Rows from block 4, named by matrix and row number. Rows with one number belong to one channel. Each number is 500 + 25 x the weight over its row's rms, rounded and kept within 0 to 999. All counts start at 0. Numbers have three digits each. After the name is the row's rms in percent of the matrix's.
# convs0: first width-5 conv (model.blocks.4.convs.0.weight, 144x144x5), inputs 72-95, a 5 kernel for each
# convs1: second width-5 conv (model.blocks.4.convs.1.weight, 144x144x5, transposed), outputs 72-95, a 5 kernel for each
convs0.27 102:496502468483520501484472511488549489515502456459505521530557486517481497483522512503485490479472479506503521502525477502519455450487472557528472485515485519473475496533524473506510519550525480472504507506519475535506488504478534483515501490464513486493515535463508507514493516515480503519493502491464491492528479499520501477494503528542479507480507507492472505
convs1.27 095:465485564462533527491499528479567521496559466470484472498524492501476507513477516502522462455501494530490510475532480494480502513493530495524513472480497533554476528510476513471495565512496478427472552527528510512507526507458495492485531450476513499504530482504492502501485477473452502552511473492502519510486524512495506553489494493506521469482464499498523504
convs0.28 096:480486512468532516492484481496514492526492514513533466502528521460523484525494453452537537503519523489505553540556499504496471476518490505538488486508479480495499519531505493489504524523488498457469495512487496546502484483485483497503473509471528483534508519488485494531498523534484465523527515525488458503523507525497485462514453512482475528516494484484471489
convs1.28 093:512498509487528510519505520479488484500527540533529493497565508500527540509450476550511531529515488504507465504458518467483443488521487474522522477485493497495506527509518536521471542512458459449494487502513485563503528488519507513534514468501476519479518471522506533479513527463493511526472496464482545497474489533579522481487431479508545537495514525509496549
convs0.29 100:537515482506483512505487463442487491504467480511492498491504487518494492509482516482493509521507507477514530524514516504518521453457479519482514482503486470476476571476470503504544461499525503486502474478527488505474498537474475493513524522511500474493529489476482503527483524404505560474539510481445477515481462473517454503507508511495559456495507500474496522
convs1.29 094:527486477482490508518506487488494534520477475458455501476528495480478518535461471516525493506494519452495498493516470506520495508524468521548480492544453501521510536459517519503505499505515513548471499529517494490503504473491485508506525510456472506531484469534523500544454495564493507530530481451491472543501519470470463501532510524521472499446492512577476507
convs0.30 111:513493477469474500490475520519479510476508505506525515507486483537455514509488479472473511463504526512485495498515520483542514463482517486522483499494522487534453505513512490514496503513521520481476476489487496457498522540466497522473483483457532502521504470489479507518516471477474529559534504455467477523488567461496488534508465507506540520463522503490538475
convs1.30 099:492531481521520425487486529470511513503521508499511496490456473472499490499483526494503500496485525500529471455438477514526549496483483499480504509499465524501510463507466489459492501514481491502506504512490485501473505520535513516471520528524492516469508488540526526512477481472497530518525524540513502513509466529528517453532527482527528508500492508479514455
convs0.31 099:529504470498515483515514507448546523497497485514484530471498535513494481478551519497485431515532511508447500487501483458489497469454453487481495474503483481519511550526526509484469525495474517488503505512504537492504508495509512526508526477477485475532529448501537461498511550525532494465498482518501534516485496496481515501506528539466540503491520488481452481
convs1.31 097:511479476521502533479499493485520528500487462533520495485494546510517487494539534454491471471485488507508528504495512495490544518489499482512470511508485494501511521510492527504445490478488489508486501502530561458517500520523487497546474511456497534528505485493473525530524499508483504502514500463503478508491490491493488494502519502493468515546488510518502528
convs0.32 094:504510569518481521490501503478522486517490450545482485483465543495561460398536544501461448515468481499519501491506529530498514500490463543509475488474523461484474502526489490496477497490503529461494500490483467491474491520417511521521512544482503527548504514492505529498504505500491459451481496504524463505514500500479503471494490535512529491442511500525479493
convs1.32 101:480518474475476486532460517481517526519497432547525530516509595567475486425538499527506490506502503506484540531471482480516485459517458514519526502473482500483532509510544525501459496561491505536550503517511447495481497507509502513488448513498520476510484505492498489485552496494503499462498521500554493503484503560536471511521523525510523473443508533500501501
convs0.33 115:502512504495510463508506562497483520484495520529496464499532510473492505526485492493525495495476476473499524482474511510486546531534457485517506471527530512512507493513468480480505543502504502524522500500486481497487515512505477477581489464500485528544533529508494520495489541502493504498517530551485504551529496470529492520511490472516545503484515508477521485
convs1.33 123:485523496513487462463494473493521476558517525514464485522483473494488502470511491491499508495512507492480529512585573470459425454518491507528498535514488505519529477561510521503492555500485471514506484503552517480535485463481481502475453513477508508474472494446523508469531485468443486463503551494519489508454468503515461506528475496517451493495487462511553536
convs0.34 093:489470501497498486484517461559515470467480523496541507494450492470460475570475543527467457490466497515493504459515490531450485510520545472486485534509451492535501463476497508475538493461494484660474534497532461517507481504493535478500461499547519518512494508488515500526469493468458495530496488481520509490512487477502496487491519516488518510514497512478515478
convs1.34 108:540508484488476487526486503489477505515484487532536504494501496512467500431516504513520521519484510516473505509542509461508481492499547472487485522489500507521542535475518487480483492500526459480496470521488493547490495500466539491529519451481499469487524534507510469468521522502524480461509508547545496497552539532456489492519471506534498510468499457529572486
convs0.35 093:518490518504528504441480495533462473506528564487459497483559540528496517442476477503490522507521484484476496521474494477507505529513486491533516485477490508471492432491493540554526479503526556429486489522524533455508505469535469533491517474501470508501490481488535516489483465525494498466448519481493521546470518472517512511503529511526499538491495508522473482
convs1.35 101:513509480509546471506529517488480453506533537481510487485558513521522477489483480493552547472488525477468547449519540508499495460501522494483496525498518515516535513460479533480515507532416467515475526544574532472534503489571468470477465440516538495519499490488474528515488514519512489518524479487578567470535505473525464498487469477470460505492493543543499571
convs0.36 093:493492456504542491529483503498522503485490475473474517516511495526443478517495504495528513503522508508511500468503480522436491535455482533527506496486505473553494487505532510470476507502505507512527544491508462462479543510526526489519476428543522470470502487523511437469515449523546450510511479493527497486474500471450513464520475525508475505485497462453504485
convs1.36 090:478508545515548498531534484447525519486507491485500517496509488515554468538514491472475492444515531487539513507506524462483476522528524517523512457472478467478531459550526473478487491506512446469522488486454461488523478497536531496506502455443508557480559511553487499471566441483538478464480515522514453485498535495495476510527488511476530505483487503503524456
convs0.37 097:491507490515519486482505511526531529512466433545450477454504486496524512534508483509498467488505498468518524505485524509526524505479491506466512491488518517516481474531525498521488507530507524453500561489517518451464502511534491483467488478474518465508575462526537492521519468493502489507500480499515520481530501515505499494487499482516552499506501507494505475
convs1.37 095:535501517513520488485516520514545524467506484521564539533494485516458544485501508476467515514488491526494479478505511495477500515511564467444487507502509507512509477531466498477532455519496492522465500515465527419459510529558504532492498483440526561511553517495452497508534487506522474476463519490528503465475486504509509468507539497515468493498508486472498503
convs0.38 103:470531490503529534515526453467462517490501487484499494548520507507484503524502497543521460520514496491467486514540507457452496460482464519505475500479584523473461450485507486505467517554474488475504488527496563492531503480451546479506507465528512471501482461505495514472498494510491488487477497487539492479480520478481497458510516556513480492443494520513498472
convs1.38 099:493493525499559572516475476434510491507489522485454493501493476516495475503501492455440488520529520485494479495481512549530492528498470531495476485484542531523474468509478478521511532508519456470474527504537504532489505513497522504505503488529508513509484530476478501508500502498514470461499514529525484478479506518532486496524569490521514512450537493502494503